A small contrastive audio-text model, trained from scratch: log mel input, encoder widths [192].
Rows from block 7 of the audio encoder of a small contrastive audio-text model, named by matrix and row number. Each number is 500 + 25 x the weight over its row's rms, rounded and kept within 0 to 999. All counts start at 0. Numbers have three digits each.
After each channel's rows are labels from the 100 clips, of 14848, where the channel reaches its highest value: "strongest on" is what is common among them; "loudest" is the band of the loudest frequency at the time of the peak. Only what is clearly more common there than usual is listed. The data: single English nouns, adjectives and verbs, spoken by a formant synthesiser in many voices. In brackets: how many of the 100.
# conv: pointwise conv (encoder.blocks.7.conv.weight, 192x192x1), inputs 0-95

conv.62:511480528520519481504499530458483504508458484499525511495529486485478479504482511478491477523491505478508530504466456490527551517470444550472503520497523516489527513528542492444487490533499458487502487472554500515463496524499519528479519465512530471485491454498532523487495447509446538488
strongest on: /i/ (73); /ɹ/ (52); word: tree (28)
loudest: 250 to 500 Hz (40)

conv.85:533483502515513514527541513486533484485508490511519488492540501516518450458527524470479513485485539487547474532527458472488518515499512509489500496518511496502467530515450525496497481536522514497439523479474514527530515519504536538510484517497528515476540463531478519510499463496522538513
strongest on: /ʃ/ (44); /f/ (41); /p/ (25)
loudest: 250 to 500 Hz (42)

conv.43:499502480522546478531463496498484471487475536462561509507512493510490495486526511486460547475517503490545461474519512521515518508456509527482479525506531546478469489477485474491530495480538514472474470523516467513568505494475495459509524477457488486507491511556510495545538513477489514503
strongest on: /æ/ (40); /f/ (36); /p/ (30); word: laughed (25)
loudest: 4000 to 8000 Hz (32); 2000 to 4000 Hz (31)

conv.64:528483479483518485516480544479545509493507491529505487526512494558487485512515450487514460527504489513515477487477537481495495518491524531461478487504490515504454546468524476486481496445481479518523487498520465480529466506466490530510506524443536494530526512526487565547511469504521504496
strongest on: /s/ (85); /l/ (64); clipping (36); /ɛ/ (29)
loudest: 4000 to 8000 Hz (61)

conv.150:505497510539526480520501485505496473487540519502545502504436508519510485495484494508493491486530571527477491497484517514501507509466478499539488564480459492538457537479550495473495462470507478541467486546478510543505516541495527475504512502540429495458512480458536523521489504460464466481
strongest on: clipping (42)
loudest: 250 to 500 Hz (45)

conv.63:555490489525492503521519470413525499522503533482485473486523464477465484511509486501534481479486531503522486484480509492528506457506518490491531491520456495455508473471524465532492497526467511542534515463469506546485489512482505516504489562474520485505468512511483522512525459510547438506
strongest on: /t/ (56); /ɔ/ (30); /ʊ/ (27); /p/ (25)
loudest: 500 to 1000 Hz (52); 250 to 500 Hz (39)

conv.120:499473515536475503557478495539506507482509501510508510473459527492463493497525510501515469477533522518495484468480497495507478523502506507533509491503459515523528542517480488517535473508507459453425497527461519462477555505507450475514455503507497441508475512528487499502502500480502508495
strongest on: /s/ (54); /ɪ/ (44); clipping (36); /ɝ/ (36)
loudest: 250 to 500 Hz (39)

conv.67:475493503521481476479477524517527492503555489457471504493523474510518512474536498509503598540465483493487497466493517502482499503529493526507485485511510483497469505505493485521501479484522543488515510519486513489460482492466505479489486509519539509530499493462496461465508505520524463488
strongest on: /k/ (74); clipping (36); pink noise (33); /g/ (25)
loudest: 2000 to 4000 Hz (72)

conv.79:485498504455468521526481496450498501535515506508495571480509517475480536515476496445502508478485505502505537524468473521455507474519488505480481525532491474497456500514492500491509513490539527505515470493533492492519504508504504547500507522510441466510462445507511509530468448504486509500
strongest on: /t/ (62); clipping (26)
loudest: 4000 to 8000 Hz (54)

conv.45:528485510534530473498562516513546507474469493516528486501520487484478474500522482466460477471485458505510518456494509490493461459482522528510529502525490498487493504478528470502522543540501478526478493533499498460498552494511512467551473453515504485546485528530475513556503490510473519498
strongest on: /i/ (50); /ʊ/ (27); /ʃ/ (25); /g/ (25)
loudest: 2000 to 4000 Hz (30)

conv.90:486513489508485524540479470535489476530535555514528508507479563467496512520506515442485520507487486513550514497469498535524505479510527516502499496497474551513474487518489498523501480528488507495507498486524564500463518436497530483458497436534514488495491448486489468471488533528492495539
strongest on: /s/ (60); /eɪ/ (32); clipping (28); /tʃ/ (26)
loudest: 2000 to 4000 Hz (37)

conv.5:497515539463568499475524523521508470528495511506485461491511503453513443504483520498522499506521467465482513513492504518483558504515509521480509495541494504516515490498461493558529474487515499495475500480549512510494463519518467498517493479490474471475495501480527500486484536510491485497
strongest on: /d/ (47); /k/ (43); /ʊ/ (33); /g/ (26)
loudest: 250 to 500 Hz (55)

conv.159:521445501494525499476462525499479468509526490490498511522502505469503471487493560527465502498523523541529477501512513511468511442480505556541506489543469531488443497496492520457481500499500470534505498493529537505498528505511551488487523520519518487519549497509475560492515487521504553509
strongest on: /æ/ (47); /ɛ/ (30); clipping (30); /f/ (28)
loudest: 500 to 1000 Hz (70)

conv.142:489523474516502497492522490512473467471477496520480501536493485549507499505475500500497531528503466482539477540469482484485513545493483495504517475574533511561496491514511504454511487487504495494503480480538516474444491534457530466485481487506576461486492499481510491463480493510496499484
strongest on: /æ/ (68); /f/ (58); word: laughed (42)
loudest: 500 to 1000 Hz (67)

conv.23:516557501445511492491488528460507508565525516538472499507495522527498483477484542484512525517447505529462498475544505476464542497483493508508504485501520518459541452495477469501547516496544504513500486510473499496545486520500526507501499452494492524518556492483532461510500509564508501502
strongest on: /æ/ (49); /p/ (33); clipping (27)
loudest: 250 to 500 Hz (48)

conv.172:484480484494501498502534516452554541518459488504500551471504468509543510465506495474512543509462484474466506486470521506524509499517511496443513529475495479458537517505507478496502558505472460549512490539498463506499525528470502464539533459475459536485482525462434479484507469514511531529
strongest on: /k/ (97); voice: child-like voice (51)
loudest: 2000 to 4000 Hz (63)

conv.126:507529503530506497502471498547481505475524511578487474497463479531432525518505485513495453481508538453498469467499495498491482496513484529484502492490513496502469465455491497489503511505527549482480491485477451489536538513500521488507524542447476451490482498515494483520563529486503500499
strongest on: /v/ (36); /g/ (36)
loudest: 250 to 500 Hz (43)

conv.37:461515521485455492493526513468483498511504490496472490497487499454527546470485490512515490534505475502509460537473456534540498500494449470435494491532485461489475474507479496541485472520469512512545527499499515494539500525477504500467511486501491493542508533538545489466502489469477491554
strongest on: /d/ (82); /ɹ/ (49); /ɔ/ (45); /oʊ/ (41)
loudest: 500 to 1000 Hz (81)

conv.3:513452533527525513519489546524491517489552508551533540482491464481477537517522477507471552530501503487518481517506455504492520499506502475489530492485513532516508500483473521513490518496479519502498513498484507470530455503461508515449475540523484450493492468537463470488547507515464522484
strongest on: /d/ (54); /ʃ/ (26)
loudest: 4000 to 8000 Hz (45); 2000 to 4000 Hz (40)

conv.137:500520506494487486522537490520530493492458509537521507544489475484481509504477491491409507516493485503520474484509500512519517528504487555542525492499480467467520517478478512549535514516498493538491506491475541538514491487498490487508483523454511552524482521501493491488514537500494510524
strongest on: /t/ (75); /ʊ/ (52); /ʃ/ (51); /p/ (48)
loudest: 250 to 500 Hz (50)

conv.49:520518507483505479476530492499537526512512490471474478430533521486540453511534524530429495455483544478499491530509520495473556486483506495497509490493474480488462523537486486483500505486491496502491495515540493503545524511505508505501499479503477457524485538516471489473483491522476495499
strongest on: /ʃ/ (99); word: fish (39); word: pushed (32); word: station (28)
loudest: 250 to 500 Hz (54)

conv.123:500501503448524502500479565484492492501514501527492468479482481481471504478469480509518529497507499495517491490482494488473510546508511501472466504477500518448521476529484470472483525517528507486487505513487493513496450550476483473469482490453480479527491517464500484484485537497520512511
strongest on: /k/ (85); clipping (36); pink noise (35)
loudest: 2000 to 4000 Hz (86)

conv.48:499446469448541515477451489519499487480453513456508465532502497488495503495476535550510511508458454521522527483477519476475522509493485457475561527481459474480512494528533478534480468518484475527463491502466485468473501464482498499496519481525500483472452497485489527475465469499525554459
strongest on: /s/ (61); /t/ (58); /ɔ/ (39); /ə/ (32)
loudest: 4000 to 8000 Hz (60)

conv.119:509477512460499523519507503488525518499495495457547460496471515522470483491491552497510515535547505474470508524462481542534501491509509480504490499498504538508486514491450512472525494556490545481487548499468478518494537432544488508512518440536509466507462511521564482532451475508504533501
strongest on: clipping (40); /ʃ/ (34); /tʃ/ (26)
loudest: 2000 to 4000 Hz (57)

conv.122:502515514497481488546488541527476505544540529508518505505497543510477518503509534515513502517468487514459471526481524480521524539501528540503517534516503514511524538523504466500480506472499516507494469505535458549462522553480506467505490513571557497531472489510469491471538426496455520496
strongest on: /s/ (59); /ɪ/ (48); /ɝ/ (36); clipping (31)
loudest: 4000 to 8000 Hz (37)

conv.158:493501528507507506490479452501496493507482526538513493521457536522531479508452534518521517464507494518458523496501473534503493510457496507499522495521498515526505521495517485483504487499531473490455536516479507491558504491501497455464517551499492529506527464465519485537537516471481557497
strongest on: /æ/ (72); /p/ (32); /m/ (31); word: lamp (30)
loudest: 250 to 500 Hz (45)

conv.33:472486545497531515437497519478508507478511467507548521491490493543531488466532492513489511463481502484488526512488537512482484465554534466527498525494512512507464489444517563475513501504497503457520484495504542485485493512507513512498525540520469508480536505511485466500479474497487490515
strongest on: /d/ (86); clipping (29)
loudest: 4000 to 8000 Hz (69)

conv.54:506443483482470473514484494478534554529498514461482496495518496542503512505483517512503514476493501530485523522495473527515531562455500518472492492500565510488471487471560522490504478544517434502487497504510494501547511504462520504489497523519511484458449495517495472494514476548524502511
strongest on: /i/ (54); /ʃ/ (35); word: green (27); word: pushed (26)
loudest: 250 to 500 Hz (55)

conv.52:507466507515495492503491485482467484517535474537509520515545455521476526500503487502488520518466494469488511469502485493480488504508513527536496479470469458492469467556468502570501489489514534499469532492484535477518494508451502488479517525482514492502463501521535503495520479546504481473
strongest on: /k/ (64); /ɑ/ (43); clipping (36)
loudest: 2000 to 4000 Hz (40)

conv.19:520473504490500503469523550544492485514533493495521495491547496502500488520518484512522498517480477486539492500467526520463457468489586479466451457507480498523502536488523481537509467488472533472495492540498499505503522540484484474511431485485491514531478473545518513535503519515490521485
strongest on: /d/ (87); clipping (30)
loudest: 4000 to 8000 Hz (64)

conv.29:499462483478495478500468500501521477508518499485459498468507507460486484502489509505514539498543527488524530539498488487471549479468513496477500515517504500475520495484485527523519513514522539513503513478491457509518485467503536448511552540465476484498509528486527538499532516493482481490
strongest on: /t/ (65); /æ/ (56); /f/ (43); word: laughed (31)
loudest: 250 to 500 Hz (39); 4000 to 8000 Hz (30)

conv.36:501513489513518430495499472486503497516500520493510500504499476453460472481514516523506504482509509518500472538494539514495512477482532483471560526475491548473525489501500479448500479480491523508539496530515509465490524488515520523462518500470495478479500452509499468512539465491476540475
strongest on: /d/ (78); reverberation (65)
loudest: 4000 to 8000 Hz (30)

conv.30:470471521505531475478517496473559537456529530484534542525472469492460484481483503490497489492487459509531455496494530446499507512507508500480467519520489472478485520478484503510494515522511541511475482458490566509430505475494487528523494473513508497444502515484530490466465500491493520506
strongest on: /ʃ/ (39); /ʊ/ (37); /p/ (34); white noise (30)
loudest: 250 to 500 Hz (48)

conv.0:506471484493519477469512487475554510523539539457519461495480517466504516507509509492507512471520509492492474485470484542535515484501483469453501513459492522527487503477521539515507472508506549476446510501512535507472507508508474531504509470486462488501467512512523527458429530469478468509
strongest on: /s/ (96); /t/ (58); /ɔ/ (32); word: sister (27)
loudest: 250 to 500 Hz (56)

conv.56:476521535497509505507453527512482495490506479471458519462459519519453486514462499499494512530508501490499493549488503475477538508480497459486493526500505500474496495498525528472506537512489498459563493481503515519523547481493496507500507521487478526516505494494500469546468477562484514463
strongest on: clipping (57); /ʃ/ (29)
loudest: 2000 to 4000 Hz (46)

conv.109:473494458507492534526528496513485525490472504515513513513507467506479482494532501545516557480508508468564487462478496523500494473512455472477536515513474480483483504494495550532488548472498492518506494536504524490488493486490498472459506514511486533489490502484522508531543463523510521482
strongest on: /t/ (72); clipping (42)
loudest: 4000 to 8000 Hz (31)

conv.160:440476515501500502479498552443493492493477488485533524501511471503520531436506480497470491498531475496495523493532494499521458492507512498531492507559434533466466477510478490520504509478462491480479502526473502491490479480534526536505487539470457509477500508507455463473530514501521477529
strongest on: /k/ (70); /ɑ/ (33); clipping (31)
loudest: 2000 to 4000 Hz (40)